From a checkpoint of a small model that answers yes/no questions on an image's attributes: fusion encoder norm layernorm_no_bias.
Rows from block 2 of the fusion encoder, named by matrix and row number. Rows with one number belong to one attention dimension. Each number is 128 + 24 x the weight over its row's rms, rounded and kept within 0 to 255. All counts start at 0. Numbers have three digits each. After the name is the row's rms in percent of the matrix's.
# v: attention query, key and value (stacked) (fusion_encoder.blocks.2.attn.qkv.weight, 960x320, the v third), inputs 0-63
# proj: attention output (fusion_encoder.blocks.2.attn.proj.weight, 320x320, transposed), outputs 0-63
v.164 116:112148085136166188128124141140111100117154163152094127117143090148103147155132078152091155071107108097161129119143157090143162109121186151179122107148130117154089126131155129109083124082128132
v.165 108:101124108164160171148096141100138147087099120106088107120162149135068095098114114143085154080082164122160123133159145099123150103133160151136141127148133108161116136171143155118129115110111132
v.166 108:093103112152122140075124118175131144097115094124126112128129163136105127070131122141111128147145157124127138174190125169121091118082101103127140138161165141131100137116141161090118107153151116
v.167 100:092138139137145112167132136097133095109110091156165126137112137146100187136140128160114140107126130118143118170106116121163145141148131118122134165139140122152135152110132105165143156118132144
v.168 116:144126130101107113088123085115122157169161153131133148122111124125154118119129156101178149118098117124143111137119125122129142078142090132128119145115075153094158105112121129140132092146146127
v.169 115:131140118105163133151104147113111120080174140131100128122144097133146162181123096167136119099135099126166112158134126088119134129139165147152120141117144122154131146148126127139111161069119142
v.170 086:123121151130158151135116147119148144124128089129129149131152148140097126054129113130058102149144150094143140140172143119152125125142112125138111134141137106156116116177147167145131135107121122
v.171 119:170154106154146122122140116102159133137155147114106112116121129141162166180122123161145150114109064150171078129085133079145148129109164149159138132118126122168099104126121107143108174103141121
v.172 128:129114139113090112070133097148117160152133167122112141122105148142176081128113154091165121153113131144106132139120102147129124082158089136119131138121116156081158107121148153122123126133136100
v.173 108:094104127173136163084127132092110129120119132130130097124151135114087068082134094113105146096107174113111118120181140124119136142102115134148128098175130096124124145155159150102121072129090111
v.174 114:133160122090133109150147143151107139116148154137112085125102082127178171152123136123166113146096079120148116127102097088149134126127143128125129143111123135170139138092118117129108172094155111
v.175 106:137137145158123153137131164146118172099118101101137111159129140128111156144135125120171149124115137126118107151091126124142146103148116122133157120110093123153149108133105098139130138109128122
v.176 122:164138130104105106107113118134141111179178174109126144138108126110194106152139137123191160164137129146129126109096159103129139072148119134134106128083096138088120110111126129149142160134133074
v.177 125:131149111134161169159130145104127131089157111141114139137132119126106171162116072151108147074125107120163098126125147100135147134111168136120142143119125136118099128163107105127088173074136136
v.178 124:102112128119119076087128092160109165149079152104147123153125149142139094089102135075116140170133139137117157137139111147117118133114075118126152127127134164125144145078157133103162119176134099
v.179 123:150156045126174137146123116148095101114170157143111127125139084148129141202091119173128147113116094160176114107154126096123152139145177148154104134125120102150109121131136115136097157072135124
v.180 119:128143119149175163125149157126113135121144114140106131123132129136093160138124077142100147105107149089144110148141128136105126108128170138142157142166137105144089125168103136148121114102106136
v.181 120:136155111095124084129104090157119144135168179140138117124126108105174129190115117144171150116141107146135129108109125090147145144143115153098139110118090138131125102081125111144153153095156118
v.182 111:076109154108130123129116139118129142122109087111112130152122154109123109090116133124157118139113168129116138139124127169149095166145098102083137132121124105114150157112095121122151133168104127
v.183 115:095096141130091100126141101142122113156090141107165134166122149153118087087133142113131099148135133121112163115165114151108100167106097099107106108127167155096139127129147164102165121193115121
v.184 102:108113141117113122100099098104113100132103115116086151163102141132137098091148130101137135123111126125121118104127105107142119084124073106094124153093123199131144104104154169131165101126112136
v.185 107:132155098107141114139145116152096108129132178158126142118122110145167163194148184135193130138132064138102116123105120101113162148147136109137105119116126122133118103120122121133131161096164127
v.186 125:125134107126136136174143149140129101099155084135124132087132096133099162190130115143117121108116093141127127148150161105118141150147158122131124140174150095150132143151093115129141151109130141
v.187 111:192152111090130085161159116126103108103158165115126147128116105124174177190140140123166130143127066143151133126120133131132151161168118160166108108100116121152119108145121105149163174086124130
v.188 106:169123117153167153153143156093139120118150107099135114125120122130141151160114133154114117093119123132129126139111119141132124146161176118157142108138104089128137146146113084138145157125116138
v.189 130:121126158100100123132136112128132135163131113109157136124117129148148114112134156119149109149149128129112138138112094162177166096137060083088154173090123136129174145090127109164165144150112117
v.190 100:176163137140146098132125131116128140098138127100123149100134073138157144163099127121117158115127096135119100118091118118145152122142177130154106099138131097145109089131118111170109170086139111
v.191 121:059127103129126169135089154135148107094107087133105122138151148136078129116140107132077120068108121098143140142159147138142138165129144149132112135137158099156106134170127151111112105126097144
v.192 122:149138111123136139150117155124118093108076122150102125106157139154128138123108125146154149098146132140168127162145143149144062126135107139149168079160136110127152130137190105125109118121125141
v.193 105:095123102103142123134125175104123108143123109104100142130124124131200132151127123148196154084112094143135131125126112109138105139140136135147120101130122133125150113144164089110130115065176124
v.194 115:109158102117157161122107167081087140064130110157077151147119137124108122133117102174132124101118093148173135141121149125136100154127142142158127128136154152117151097153164132143103092100155147
v.195 124:133164093098154142138126180098096095092124123129116111149130147132148125125108113178141133095111116137162116172145118155151113112139120152181110114136094142137171108161165119142123100076145131
v.196 130:140112168124092095112132097155160140173126145116150128112112106131120133155144157068118148158102125141097157116102148108112170143106170109102132151120165094132103168096110158128165149174122106
v.197 121:156117161161116118123156101151152166163147138127179113109118127139141132139115116081112108141133135086071113130104116137108194117119142133109108144120120118114114161089105161107130155172093132
v.198 107:123133159168081115098101113150123134103120109150174120116135140109080097112144116090076119146129163107114157113144136139112165105147110114107123125098174113164086151102112125108125140174120150
v.199 125:126133141131074118099122082165113169130127160169154122131110112129071118124161134090103122163120137139081131081137117128111147123167131118079134135109122101118096154080115147117138138192130132
v.200 131:136110156144111080090149084138122178158147145141141143106127110108118153153132106102085120155142131107098144105103133135129155125120166111117150147100151124112080153111060150142114158181123114
v.201 132:142127180149104108121150091147143150170145130117134150104113096130103142148106152064109107177109136106103154099131126113111181122132172109109146138093140122131117125088092138119114155158125135
v.202 098:127095139154141155164120150096135166133176111128135155151083135109093103109126143116084110111116159128131114136086161128165152135112177127117124156127138089108085150124118141134118156157114131
v.203 099:133149125120115129113134070139096119136139150164102138130156099136125160145119114112155136116123146146111114115187115123137097170121113119140105081160153127130190124155158096122095090104129170
v.204 115:143091162144104095136174117116153159144143135135126131098125128114113113105168129084078125147136124145138156108098116138118138121132166133074136130124179089089110141114114165113109139143142113
v.205 102:154084126128126140109147126118151162110125119105129150108082113136070118075130138110051112155132132120082135098110139125123142096104160113081148122127164124103041126133105168092119124134114123
v.206 100:123118128124129076138139148162144093189106134109152101136156140145180110174140116128191109138136085142120138114100105164130181122130105102111126145140119124114160117102133111127145136122146129
v.207 105:144136119109114119150158114153084115140135121112114130116149105159179147162128151155191132130114093167134103138138116121191091171108117147141123105146073124121182119150150113121104142072107135
v.208 113:145107125179096120084153080141117151122136108166114134099105120107071106080113124110077133131138152113102152108126136160138110094130129118088124126098115099108086156095090161123131125191102103
v.209 122:143145140142105113088145057170122159153145162110147136100124083149127133118153139075084125149136149109100158099131088121105167146120134135096121144122139111141120162085096160135136159136124114
v.210 116:124100091146143173149124175105110096102079119101117108115153122142159165130128119155151142085122137117184122149145145097113076121129118133172107123125110136127154138148124116141118124098137150
v.211 124:156171114104137117120112165119118103096155127122085147142109133160138156144118139158213157098135091173168134142133145111134106140129137155134137091134105164100157084166161123133103118073136118
v.212 100:109123114101135186151143158100157104068116082163131129152118145090076113088147121144072149088161165108126107143149166119140097120118095137124147149096121155151140119150116131116114130157145138
v.213 098:115116148116107087137114102179125107163109137143136142081151090150142161193152147076150152158112112132116179119112105150126156179152125122089124141159140087125135100114121107106139151107153101
v.214 099:159123153162112100115179128143145154150149122105125141097104132123082129130128129099103099154087169132098130127090135110101130116111140105109132114098145110099091115105087122149137136125124116
v.215 118:137127171133133131116147091129118153155112122133162141113123126102100107120132133077072127144139154097095123106145112134141185096147140110114165138133162109136083174094055173145133122201101121
v.216 115:117120168150102133130141091137155162137116126147167107103134137125065108114150117110030103137142135092114141106114133125118148118128127101096139145101134121135109167115099156141147129205112144
v.217 109:144136112125150158151096128126131111097105111176166102156144158122122147086150107174092160111165161100129128112144133167147146130170075111172110149115131157191129117111095112147167159194128165
v.218 093:112107112172111118108132144143107120155137126130089135128144108148133151151110173162149123103090114152129104094169126150158116102106133139130133121130108085122160117116185086111115079109148097
v.219 108:071098105151168134154115144111112084121090096120119117126155131129140139121107108177180113098120131136116106128125136129148111148108078116158126154143077141173165131146158110099111120091097127
v.220 104:181099126145122129143124114133140128162157112100127150129132129085117121124097149139105112086114112128177107108145154119142165095120172121111112130135120117108112133156129142123132149077086069
v.221 106:125130161124089090110109104160123098182127134101197114127144122152145117198149147086159101133105104108127125108110131117106179133139128113145147176148107135130137121158134139114129143119134112
v.222 118:110147083126148164143144152113129097093114130147116106162122147127161143093134129170139159098164123107144106141167118125128100098103094123161118109141093132124120134171155100146135090112120151
v.223 111:138104161163062102087118066172121115163134159116124130090121089125127136155099152067117119140107126139094130102116108122125129146116145112091108112136135118089122143098122132128147146125129120
v.224 093:133126124112108097137158052122137112122115161129163128136156090142126140169154127129157099117112114138123152107085130130135138140127135106131141150116084121113117126133116111138161149132107111
v.225 083:130125146131109176094137108157163154132148139074107130107099117131153119105116134127141112114129175119094090119143125107091129136131133112154112108164141100129141130186126111124102089109142096
v.226 095:116119132129099165085092186138141155088141104102151133128131155117070116103164140157100133122147133134106136147139137156175140105152124121086124142081145121126127087143147172123096125171120140
v.227 091:125142121105129121115112102078121057166132082142146106128173117129173132134172115118121143117130103121103149088117153129133168116167132113128123132122128139180190107142137125104174130140164153
v.228 095:091121098132123098162147094121136103120141145159164110140161112108155132139150115125143067130149130109133157111118083154165152137128109109131149162127112124167172143104139139135137163129142121
v.229 089:132107186133159140139106153151151122130141158116154135104099119097127111135102112094169104118141128131148142090165167115133165164151154131102165130123110138147154130142075103137108045154134108
v.230 080:108111127100137113097153126139151118145116082145111110101095163111102118106151126094085162147147154124121183154168113143113129104141145111142091107126114113137093125152150138093103073158138152
v.231 082:179153105113126103151163079088097120123087097139092103135140107185152145112142142182121130139154073124181141127117131129116133109103099140144119082126129132115144124125165082098095148103143169
v.232 080:116117095091144134100119134091142083150087097158140134145174133098128128125173085146078151125183124089106131119126141195181168113137116097160134157101118143116127124112129175176128123141138134
v.233 084:102127119116157099076121147107121090170134141103159125122141110127122137086121125156119114107100195181151128091153130098145123170137135161107119109128142137132113106143125154140157118134154135
v.234 087:104145166145120138120102135135138135173157171095118163118125105153141134138113113121110121119114105143157123099121077102159147165106167133076113085158117121142111137152095119114143124150128115
v.235 083:134104125109131110116123169116120133153152117142139137150132103126145148125114131101182123161119133123118110139147120144177139115138135159129095126111124108083128117145143101117126131098133099
v.236 090:134113122154109136110164113178130151167128113140105144136109123148149131164080130158130106123094117156091106113106105091113151117080127144150136123134110125100109118152151103137138128142112092
v.237 081:128173149148152105135138129126118111145168137153128136137109121129171152156095129109126142069113115144133148104100135119120129133142109115155109154127136104158145141106128144093108152101117098
v.238 092:154123085142130075134134101096117138138097117146149130119177094123143189098112129138159136155174129136130108136107152120174127185137104104121105150123110103126144179124130098119146188103129113
v.239 097:112147165130142135156106107096125141132139114105169106130154095100201127123119119138153136150130144138138117126117158137169109164130072109101131177142107109086121155136125135123147139178127108
v.240 088:149125061121142089176181122099129099114102136184115102142128119145128136152121111123089108124149111136150095151112124163168152140129132143111135133115161121140176155110144150138123130118137100
v.241 084:128119060127132136139129090169119118107140094177157109101137123109132136100103113144137123150180131117096115159117130124140092121165098113134117127133130172129117103118116139127132115153139132
v.242 093:132125154159126158123120133115108149128144163116110127152065144111124107130079161144129116151104150167135117130100127120105089138098157130098141114142098123103090131156133142129087102135115112
v.243 079:143129131129095154092141151128113120155086104142089149171130097183148124065162137173149150174133104132087145109145121093088099152123115135111121091126162108124131112112115107135139143117122156
v.244 093:141128146168123183084148180142124139101116089137125108150107156119096114127100102081121139153144116122144092190126164161122089084109144132116152132131094116142101118134153153106081101132126120
v.245 092:152147142131135124117111166123117103135123089122086120148142130148171121108167131143103163118151109085117104138108129148141141165143091117173124165087143129134152134128157145161129132104138146
v.246 088:146154119157123164095143144136111171120128101098085108125142144115080140145155083120102162139149168107107096135153115114104124144149106120066165133140110165127099149139170168128114122143106166
v.247 077:079133125136129172140098139146126114122149142065109153104080153115138192156134125137158143111109122158144163160125139105105138146100142160129178134134135121135154092118131117119134098129146159
v.248 077:068154155109121139123140181125149101155102136146108118120131140139090097118133084123096125107137170115122105146151108091136123096114162131118145096132129113127125103137113171126126083149124167
v.249 082:157075096124113138115139119096128094099107128166145070150111138115135139094114138137113127161131143081132084151105128122136155130158114138155142115113125176148155134120151158090138097127087148
v.250 080:123140095174081116134142097158108130150101162113131152128110097143146168131099133144108125135109090136127120158109102096082078142079134138141147078137108125091108167128140135107111124129155120
v.251 081:099151080133151114130106152104148120091138142134107120153140158099140140100139137119126105149163101079154124174142168131135139138132126164166149136114108148154133116123139157126151118093122170
v.252 098:121135105117145151152109138118116130118152105127124154115146153124096082113163103110132146121110089081141114141141132174155144134133078142124094160131150143132153138110131127114151126131133150
v.253 079:104103134143147115104137158173117130105122125124123108117133119088131123090151140046156113131093147152090129089152163142123132116123127150129114154147078134107141146110107124101103073146153143
v.254 093:099142167147087092165132080142156096153095125126128139093126130106153158175110130147172119120130134117135154112115109127115141134117059122119092146163131098125166177105134130136164143143141083
v.255 094:088143124131090135156132108106121098140121123112176146109130121128143131173116119126152088133118130139149174130158158134147120164145121147109129121173083109113135126122093136085142146123111086
v.256 091:138136122146124135166129118098141131106140131130079159149104125111175157101124172140114112148126118163125132148103100090138119110145130119155134163129160073116114108163147086123109145132136121
v.257 109:170131142144149118104104119116102141157107121133089151107079102091178114095142182139110134127082135164138118124112100137105093102114122147174136138109190115138116092118156073129129154126114116
v.258 088:115150108120145137173111100110153136175124114133131140102147110157131117099146100090147185099109136128124149172134139150112143097130143130137129160123166129148109143153134126141126120146123105
v.259 086:142127093100096093125143106126123144097152143091132084115097122134116166165099134144115143122127161154148123111126124100094121142104164121117132093119107073091153136134152134133124102165142122
v.260 087:156112149143144159119138141139107160104138140066099159178119143112148151109118164133149121121110080128119095122118125131129095120144096140098121087104146116141118138145140142123129090074121158
v.261 115:111159123126106123123129134154160117135112154120122110133160137143116130149098098123148138122130111126132155105116144112120128152132123089088135128150107103117158129161116158127112109135129116
proj.164 116:118149146140137146090132130099141121146117117124146107125120079121125141126118136146150132110073118158130157136147117142158107140096141146137138094148112135160145179139121089122101135118120112
proj.165 101:133121111107131130111135089147115129137112104134147113139134140151147109137111141139133089095063129143099118152114111070124082099125123142149125121122152118122109134136123100152106166122139115
proj.166 104:161123162163085088167131114105125126149089159138128133120112120155074122151099107118090116155136110139142144120132107074136130121153163157110146132084141130131120105168095111143117175145129118
proj.167 103:083145094116137166104135163143087138130131128124109103104117097092174112125116116139126121087110149130103172122166116109083103175117142102153124086176106114099138134163129174109077115112136072
proj.168 110:130127109149109116157143186152175115071113118121157135113122156125103137111164113097127147161186152102141132155173160162126157153146140146160143130130144097126131119117128087142176093142107131
proj.169 117:119149162130171137104154121168163128145117120102152098126121110114148128148101137104148108111123142156086115125155122130110109159092095116150150075124112107134113139143133148126097067155124141
proj.170 092:132132142155132131061098141121092161148126122114140113118113115166133071180112130136162130155135101138102104102099098123088120124138163121143148124118133141134112119158120132149092136131106132
proj.171 114:084137099148165159073095137135153083139124113121162111156119097100188169105108160102130095076111137132087107106149170133120106161138093093144128125104114124134150133143147136092150096156094116
proj.172 121:123125157152113094176141143108140095087170111149136126083145163170096125117184133107105169147205090113128128140131144140144171148128159154129145169083123126118130126096121126146150097108143174
proj.173 106:151151143123161112134128136107121131146106118151123143141163153141135134097135129127165116127156147115153110169112101112129125103139142139107106133122133116143156125121133120150107137133115127
proj.174 103:123104106124162108097150093142146110139136132096119095136158129125157140103147162136149099133106108142132162144157143153146115129116169141153109123143180094158138117090126122140132076126099112
proj.175 105:072124122110155115129115110119140144087124145102150095159083138106187150095087177168133115154113105152144118122180123176130083184093117102167110144138155104175118158136099137082162084146072115
proj.176 107:109130148127138144191148148121124102157124112154119131134154121115166162124154156104109142155113119131130135151141126167147167147108156132164148141096150105154159094131122115129193113143147157
proj.177 118:124136112112127151070105099109173104189071135095157128155102096124130161169088132139159105100100133151097111131146146135118166130114123111142150131154115086148158143114150161101107077156102101
proj.178 116:150123154134112101183135130111106125110160133159126176102158140135104106128179140142110163145137114091132142148142148151144139116140186156104128154083125140109111122149102125150169125124120137
proj.179 120:137109120147102181099147125137169129126121111113150067091121121108121160109126156101154085113140141123101129129098102155139164101128124088141130079111104137150127151128127094117139113166135127
proj.180 113:114107135125169167076116097125141120190098075115137139164103122158130139115080141120158076100071129142143139111110119113122091127132087104136123119152116160158127172147155129167135144129103093
proj.181 107:117171130101164132123126154143122094123150110083105147120131141137140166090163119141130168122144107124109136150146133131149110134143121141141141106127145103119120153104150128146148120116098149
proj.182 105:130098104085177104150151061127095138127143162130163120105109110146104136120111125146104155116131143091127152155157140131118096138113128174111123176117134144120100124148118150115100139135132105
proj.183 110:157127114154131148179103112084112170099176117147078101092124133143070108115130123091106119166163101082111104116106148122111167105170139142149128124084129128117091107142116108167172155103137141
proj.184 099:133111187166140118202155143113104122118135146114145137072133132160138157099146112113116131142190143149147105115131158130116119111135129111135132093140123098153110101128145133146138165113095151
proj.185 100:129123158126137124099098149134200124154122100142115148162149100102132108133133134125134125109131117154159117126148166158102111122129103132134132088112101139119138131110124142136140126153094128
proj.186 114:089123128119170160051133134124093117181145145112118092160124106100141142113102126110144097126093163130151082090144097125132131123096117138153134121177102184154146111150159105152102123157123121
proj.187 102:106125129132154167111138131120133110146123128131136141141160148110166138099136133121163108140137121137121171104133143130138146158117104114134110104117123128143169169105146146093116066131130133
proj.188 101:113139128154150127093115113147153123158101136108123100137176110124143125132104090127123114092080173134095105132141127122126085126128125146128104090140118150131167170121108185117096143122128091
proj.189 124:138147156116179099141129145111086094088123174138105131098111151100140113114157123156082150148167134121134125163157202139114129156131153115118112135116125129155124101142134184130124071123144149
proj.190 099:094166127127140119085135125156175075093111097128149114142147100119116145148121130099141135130132114116110166106141082140135162116158064099117148091135129110108167164137148124122146131135114135
proj.191 106:164148086086110134112129114119155151130161128130146094109116094118117108161114141122130084098091116129136127140109118104131153103116128113103113081144093149129123119127149120090097167094143085
proj.192 112:149131100153129129140116097143096126173116125095138125127129102139085169147120092094116112095131169127134124116124108087084105110137178109119091113138163153126107155176138149093124115126109084
proj.193 101:145114121141129150145111121134160123138069104128179102070131106135141149109068168124189119082131104128093112112113093128133141110111079093121079100112130077140105129113147142103155122153108105
proj.194 104:126126131123043116114144090141109162134113101107149121114110148127127128153127116069147128126110146126124133138111153096107123146122141107110128078129128102120160137130151102109161147142155112
proj.195 115:192142158148079123130137098117150151141130103065153104109113147117149139128147150109153082122094113164130138122153131115086101108124110097122140119125106113112174156123135144115140108132102078
proj.196 117:140147131088163108119117161144161085105125121161126108155141162143106141124151124131099140169158136079135135110149126097126155155112127148159121154093143127135134121119129112131136102135158149
proj.197 111:078162127104127146131132160150119104100128137127124130153141142102104154116145134128139142125158102123151098119113113160165146161106114151186133146094119164154113137094126134134087111123136160
proj.198 102:128136136076152130113138119101113146115112179129108127150154136151142111104128154146122172138128111114138141131119138136120141121155158188127155158108112164107091132174144168145171161118166173
proj.199 120:125141119106194096145108134156092119122147178156105132130148137141073071159170133152076163134173112111119137146109132138150147124138143152167120139100160142127142113139134118132161153110142188
proj.200 124:094154096136139108145123163143109074073133101190111098107160135132117115114124151172114148149164115087154145142118156152168160157147126145139135200140140122120108158103108115126153134129131178
proj.201 125:103126123105143104144103128113121090107102156158099124150155156116085106130142100183119152144189099110125101138104123171149147172157112119162138157076136126144142098077111119155147128142145162
proj.202 096:165102111130134124126145143137159109091143102134106111131131118161122128141144090136142126120178140133140125131092166115149137149129143111084121124127108124122110143102121130137122118120130146
proj.203 096:178149113117105099143115144125103139173113096145144136096113101130159162151081126128145142093107143179179165110111159113107114115089116130133134123106103143138101130162089107089173096098108101
proj.204 116:132106126090129102142120156140106086094115143181110126099140164125115106145148091133161129132193117165117137170102144117140118158122128161153110164119125125160161121098112123143134126086120178
proj.205 102:156150103131147110136089140136127091130101153140131093151170156122090125113102099114107143137141122098144128161120128135149154157115119146160106145115128096152140110176129088149146162114110144
proj.206 100:117184118067108140119134131174115114104143139144145116089112168114160086108106159168094128125148143105132109107116155135119160103097150125149131122111083152119135117109114123120150133097104168
proj.207 102:154080132152100152145141147134144115125134117107130104150125123116130125127128118152156110137112164126135091137174119145090125138114105095149118149171122126128116120108129098106140118143100133
proj.208 109:129144123081167060120122168126123094099090118168136136138149155150096128152161119160089148132144139132161101128124078109137108160141154140128142164106172168098105098145123119162136146098180161
proj.209 111:109115141116174133136136163109117126083133133141110111111119130153124093084131102161046169132172067102129143116087138124137105128136125125158130120056135122106129140126122126135149124107138181
proj.210 112:139134176085092133108097096128110176157110085096148122141129115135143131152132137080194127143114164182111128126167109129133104112129117124085140116123094096106123125136122130097133147141089064
proj.211 112:163099162116083159126152130131136146129150144126168126137115087122175108189100142115127097119121100156105080131136131092124109100107113105118118096151103102154163151106150085086154118144078105
proj.212 102:134150158109134118150134122076123160133126137097124132120100091111095145160107134116156129130105130129121133158087089136113133143153143165139127126153179138099132150165118167108125129091118092
proj.213 099:150155137143126154129083140166131097082122114138090149124100124135183089054124169176091146115148110119083078130105135172181146123160146148151114129159119147133162153125146129117109142153124118
proj.214 102:101107107089101134107086127156084081068109132155128155143137100116138109083151155178099111116130152152115151161127108079170159142116111097160151137100172083167157099094100134106091126151119148
proj.215 112:100112084081157112161106155113104095095134136139146121161181134154121123118163120153083136139130103163104124168105111141127161168178137129131182138104141150154103131102122118123172152111163171
proj.216 105:080139104133136085126074120144114131122100126128088129140170139126092131109125147135108173141165132103152125136132135165171148154141142144170165150117146151074140102135143133143095162110148171
proj.217 104:119123094138164112135104099134134142140117134101080127122107143144134134126121142153116101130099130107137094122104086144138118113130159118095155084129076140109121138145156176140114132100123096
proj.218 095:172159104145106163128150156110112109136141133143210113149149144155101141119137086138141111133135151132141107163151118122141100126158060119164131125107143127133127138146122168083130132165106124
proj.219 106:126101159110113180094101114128144140139128111132139074136103111113151161134113140117166116123136102144124127099111113135134122107099103161116118086141151134140144153153137153108109142100146105
proj.220 106:134111161105103136150143123140175152070120142129149123154120129113141163126111128102152156117141120130133116151155110141166142162131100100090142120176129119133143119123183104125141098092142158
proj.221 105:129147132110152150132132128140159101137158135126142134098116118098163156088153148174108115141161089123149136097139124147127148113178106130118144144109112127134101126076126130139147107143148112
proj.222 111:103097147151122106097119118118113124164111105138164132127120169149109160146139133087158117097079107144137118145136128099152099118146114093094114101162131128119121183158132155109120119132135073
proj.223 106:108131143108162086148120135147095102121129140170160139137162126130113103150139109129141152122167144118119130140120156128147151100128128142156157167140169131205156068133110116149140121133140155
proj.224 094:164135156142114098109146159185140131099109139115124173103114120149132151079122147102139128098129120112115168102137123136105150115108147094129140123123146116165120147138140129135116148111135101
proj.225 091:112131067138097136131125128127163130157090171135132125132115145141087101165112139145143121148178132176123110106122110109143106171181157119112108122122126125134170101105117110123145097160151169
proj.226 094:112105129078130165115145134149157118173111134122105155110141094104131123138116123133139093119119037129124096124108136108140138120121150140098131146111120151092095118141121108125138132142140121
proj.227 096:160127141117079144095127139123079114110169121082104129149091097163124170066107104119133150126095117098133120136132118113150067107121161143065107142160111131091074155144102133132101096100150131
proj.228 098:120126179128145151139135107149094108156144148133102155158131077114138136101086124132136156114140149124081102147112150070134090123104149158141092102124099135117072129130134127120092114118141113
proj.229 094:100113123102142146129145149115132146118111113076108131133128110160156138152168170163089080139139085105125114179120112109140109161146092140105117127084102134088134130120115151176142125152115157
proj.230 088:116160150147161143138159148101141125148130128118127166137155122157138035093124109165114107118122069127137125122120077105160097117144141100171144125132135125128143120126121146085131148112141119
proj.231 095:129134146138154101123134096173166112114167128103142153100108141137101129161139201084123134140087143135137125102110118187181173125115140101102144122142149105128095125166131137118166102122141112
proj.232 098:163155180165130136100132172142114166104162134151091160080161138136103126127101131162169134146071125117166110147133097124142080137130124104098149123065121069094079149104144118107154114131117100
proj.233 095:148134119170148147164138142100104118112129145155182097145104132142092116149145119114103140143153076153138146145090143108135105144107126117126149109100126124127154126122143102106115128142120136
proj.234 093:144157086119135085134150115136113094113170135130120105120129102117081117116097117087112129110146114142092155153151146119108113159141136139114116090097093143167098146104132125088131113116105178
proj.235 090:100149135138109126124126114130205129154166126090146125135136153094160141075097137090149111089122156116130144122116111129126110161109111131107143129129165103112131064082131176085131084114154121
proj.236 097:150095123133112144109101153152167125153135161176155149113117158141117136158115110146108131104165161149122141107123132160132154099113083113123146162154144106110128158106099118158140147135147163
proj.237 093:137098104118120180118135128120126079092106085097091137136113131135124130154115119131142127131119177141147156109148139086087152134114162103148128125143171135118152109140098116100126123151144133
proj.238 096:093084151113122111111139125164141093108133121141111114125097137085165143124150123133143142124146161118150163138139116146133184163117160119167132155145157070145069129136162141120117137178118089
proj.239 094:086102158127134172128123104182086134130124145148133109117103059117106139099145105134097139135122123134147106125146113074114130114103148130124087111147152083110136144088103152096107125096091088
proj.240 095:136134124129139133118142102148075170156117118134120193144116108102109110125110171115123105111118155119116120100151124141073130136104100151170083123120149098098091150104151166096105102120093139
proj.241 092:122144131169124121163139160126119136108138144160113151175134098127131086082130118134150119093108126150151135128130102084159130086101141113138150128150105160120068115148096145128108172098099098
proj.242 097:094093157129113098144112168120153090158150115190103120129187125133140098200177115103118112103169136125092130133125106153115156109130140152153107149137176077157107114134160106118133123133132113
proj.243 091:108152149133123162198108107126137126136085131139153121143140131145106135169138139080172142120137113141155111134122135124136124151109160108158134134084089120141084126123153128150174171136140117
proj.244 093:164138144140092151162094120130173128134156107131145158155148137143121090127120095159123140119101099162099115108150126158097139160114119093141142104162091149119123133089119120149107127111133125
proj.245 095:106110132110084132110151102124077135161098104161089108107148132125125134083135125082151150157117106127140159150159104157088113148110113133083153137134140157088084081092136154132116128069120094
proj.246 094:143117143115142132131138129123122130156129183144128104133102144135167117128154147119161141110155124088135120090127102142155163123095120114106104107140145123117116151145109130139091117119086149
proj.247 094:109125129068111114119133143136137126142143141109162133127110169155098085133054113130126138138132103195148130079158132127113128124119136150158144140120129138100146170158164154133126136140173118
proj.248 091:156132121172159139150129116132114132135141115112126120138095126136166107158124104151128121153143101144167099141178148168144127173133151175084147090094141122138164111124108167143103164130171183
proj.249 094:138127150135146136167158186168112149147135098125110116144169092126078139133098111116139118158097111128109087159137140124151109114117164146074127171159110109135081139107177098112110115134108152
proj.250 093:130132112146123171117140090160141153173118151113113090124147124131155138147130148125151138141139139114130106114151120134094151131145123156139137204122103107142160187115096106120115137127116109
proj.251 091:113093165173113151138169085186096164157167096105111133109111088092110111131087161150099089149074123128137159143094135127128109095161108154094110130135112158105110135102124113140095119135127130
proj.252 099:095163166103096144093154140134145134163146082143157121111104136140147131130130151112151126117089133136123097137134140100128090103128154090129115105136118102105126144147111156158147138110144129
proj.253 090:089134127120125098119156105080134089104127168136160131178126143108161143128138103158106136104098090150142091104114153138103141072149109130120133109066077114136108139099142104184086105117157128
proj.254 096:133121093166090119117093110142094126137157139101106125131128137125141142093133154090148148157115117184161134107122150087159154104122142131135117142152164129159087148122160149133119143113123134
proj.255 095:124159115183118086121122134164114101153115153128118118118117130116141109155132147125123170169141133083142105152093099092118122113105115113137123120121136144139102145139114142155159119105101100
proj.256 098:171134131160126153092118146135132122104148106125180132140137144129103143153131155104155130098180125152139121099125136111151147174124142181124131126090108164162170112127104130162130147115110125
proj.257 105:123149098111098155108100102117113077124115134129122124185170111148116121122122117094171122111088131096108124087112117136151130133102109134126117126084152133153151099085106169140127112106090144
proj.258 095:156144152131117122121137094138128138150131129106131108110124109110121127125154121107149099106104119101112089112135119117135121099126082108151137129139112128067136139117082085115140110122098156
proj.259 094:134125143176105140098161135148112118129103144150114113118136141123142184125129136142122140141089129153086150090105094123145132124097097134112119168143130075127139072139100082138131129140128121
proj.260 097:136131127144108129133149135089118105086156144117106121135132139172119163147170164101143124119210150144157103122127165117144159133104144149095104148159118106150131127143101126123116125140114125
proj.261 107:166109158123170167145171101129112146124131123133114142143120147129114099097143151180080126096109118150118107128098121108095134098125131116119086088138125139115116147143116165160151107115128094